Weights of a small multi-label image tagger: 32-pixel images, 33.6 epochs.
Rows from block 2 of a small multi-label image tagger, named by matrix and row number. Rows with one number belong to one neuron. Each number is 200 + 30 x the weight over its row's rms, rounded and kept within 0 to 999. All counts start at 0.
After each neuron's rows are labels from the 100 images, of 14848, where the neuron reaches its highest value: "peak at" is the part of the image that holds the peak. Only what is clearly more common there than usual is listed. The data: simulated grey scan slices of phantoms with and without marks.
# fc1: MLP up (model.blocks.2.mlp.fc1.weight, 128x64), inputs 0-63
# fc2: MLP down (model.blocks.2.mlp.fc2.weight, 64x128, transposed), outputs 0-63

fc1.54,191,178,181,204,214,155,181,216,215,214,223,163,206,196,229,191,202,207,158,150,189,192,207,125,228,167,216,239,234,204,225,203,180,215,196,212,181,188,182,277,231,207,221,210,236,228,192,161,233,146,244,193,224,203,178,161,174,177,219,171,175,101,224,200
fc2.54,205,212,198,240,180,188,198,240,109,192,181,220,216,214,159,255,144,219,224,222,207,223,226,210,182,182,183,152,238,227,228,206,172,155,240,191,160,251,170,179,171,185,197,195,224,177,197,198,198,264,244,191,217,200,172,203,200,275,191,208,203,194,166,231
peak at: centre; bottom right

fc1.112,175,205,169,213,206,204,175,213,207,124,74,202,253,246,209,190,194,170,141,222,207,155,214,187,198,202,186,200,203,277,189,211,258,181,223,212,207,225,181,202,196,200,203,221,198,170,200,189,178,225,205,215,175,201,213,169,207,223,212,196,212,254,202,223
fc2.112,201,133,171,237,178,240,243,229,204,237,150,220,201,237,210,186,204,212,200,156,195,167,159,216,226,169,204,230,218,193,210,212,218,273,195,224,159,209,209,203,190,207,209,249,187,191,175,160,225,237,101,221,232,229,216,197,217,175,238,216,186,173,217,184
peak at: centre

fc1.68,220,184,182,197,200,181,232,222,202,150,221,212,198,251,223,155,207,162,194,253,209,188,223,261,169,222,188,178,183,211,217,159,231,168,207,172,179,127,214,215,190,188,171,227,115,173,146,214,236,224,188,219,205,184,249,212,171,207,182,223,216,145,201,165
fc2.68,172,177,221,175,194,189,248,192,175,203,200,169,174,139,220,261,189,261,239,119,181,218,183,244,143,188,198,194,187,213,192,147,194,174,224,169,192,193,221,191,173,175,209,240,214,247,224,204,158,223,221,220,188,220,193,207,224,220,158,190,216,174,182,134
peak at: centre

fc1.79,231,171,233,195,190,222,184,207,218,190,214,218,169,240,210,223,161,218,145,225,179,209,201,227,188,268,180,196,197,208,272,228,197,252,183,221,215,170,172,242,197,185,194,226,166,154,195,200,122,207,181,185,210,189,204,180,158,149,209,205,232,198,113,196
fc2.79,179,150,181,201,181,187,177,183,142,222,206,184,232,220,188,225,169,146,222,242,172,223,202,195,165,278,193,217,195,203,168,264,179,245,155,191,175,208,192,167,168,190,205,249,243,195,226,189,181,179,190,209,223,247,158,210,187,149,218,223,175,156,240,179
peak at: middle right; centre

fc1.50,209,157,291,162,185,230,167,231,173,185,220,156,196,222,238,179,190,202,171,170,235,170,190,158,169,197,194,122,150,223,178,190,227,233,202,238,184,178,218,157,214,241,245,204,232,244,203,192,194,194,203,182,203,207,159,160,233,207,209,218,165,199,217,175
fc2.50,144,202,221,189,215,197,164,162,247,184,204,147,222,190,187,206,142,165,210,193,279,245,222,170,165,202,168,194,171,241,236,228,219,198,196,180,188,180,195,164,173,184,217,188,189,152,142,265,157,214,209,206,181,196,173,201,240,194,145,213,207,180,232,200
peak at: middle right

fc1.69,199,194,173,265,225,202,191,219,223,160,162,185,228,208,236,224,177,182,162,167,172,142,206,163,204,188,198,192,166,230,191,159,261,190,221,219,192,177,236,222,204,263,219,178,213,184,177,184,196,214,198,168,193,223,152,113,231,180,132,194,219,220,188,173
fc2.69,188,138,162,199,199,262,211,225,188,145,192,211,196,179,234,152,244,204,202,159,221,173,167,207,199,241,190,197,217,229,188,220,172,159,175,231,176,203,200,245,260,178,133,166,180,201,175,198,194,148,163,229,212,219,175,209,199,184,198,184,158,133,200,177
peak at: centre

fc1.106,194,227,231,218,225,206,210,249,181,230,205,187,219,194,232,197,143,199,192,227,174,186,182,190,166,184,172,184,157,212,220,182,201,250,212,242,200,200,177,183,205,183,210,284,197,159,195,184,192,202,271,129,202,133,264,156,203,172,183,222,161,213,195,181
fc2.106,203,213,241,200,232,203,134,208,213,236,207,203,232,204,162,133,229,156,188,151,155,221,152,148,213,185,230,230,192,170,155,206,180,149,223,216,229,200,171,164,230,204,204,203,212,201,130,208,203,145,176,177,206,236,182,209,181,181,237,181,238,223,220,216
peak at: bottom centre

fc1.93,175,236,137,228,210,150,191,217,227,203,183,191,194,164,213,206,206,186,266,195,186,191,192,222,194,184,194,188,202,182,206,210,210,141,196,218,74,262,177,194,217,185,171,233,220,152,173,201,218,196,233,162,163,185,225,172,235,194,187,215,201,226,222,187
fc2.93,191,230,213,170,180,151,194,181,213,182,173,177,233,243,244,147,194,209,185,174,258,227,215,184,152,179,193,181,181,214,193,207,184,254,184,209,218,232,166,177,212,175,186,246,238,189,216,181,219,169,159,278,162,240,240,232,208,161,211,199,192,226,248,245
peak at: middle right

fc1.85,174,201,222,192,197,191,193,232,203,266,209,183,171,239,226,199,201,187,205,184,220,144,162,202,187,238,224,183,213,153,149,206,163,219,226,184,161,213,172,211,210,119,224,234,182,260,218,173,170,193,214,164,184,161,180,249,190,190,247,211,263,236,175,182
fc2.85,196,153,176,202,197,256,261,245,161,219,199,251,153,131,256,202,205,179,243,208,175,122,212,194,208,238,195,221,192,190,188,166,196,222,237,215,188,208,211,240,250,210,163,148,167,186,201,191,209,210,190,185,207,171,213,230,172,211,176,196,217,180,223,234
peak at: centre

fc1.88,217,216,144,200,205,134,151,216,198,255,235,213,183,226,230,229,228,224,219,150,188,199,129,231,238,206,216,204,216,119,180,188,165,148,208,207,186,188,179,194,196,126,204,170,179,190,230,215,177,160,216,214,188,213,231,210,220,176,208,214,185,167,215,220
fc2.88,208,159,212,223,154,213,233,242,239,211,177,232,178,158,212,125,182,196,188,190,213,142,169,250,221,240,244,183,223,150,205,215,200,225,163,200,228,147,205,204,235,202,167,204,129,189,210,193,172,195,175,186,235,216,233,185,236,180,174,149,196,200,214,172
peak at: middle right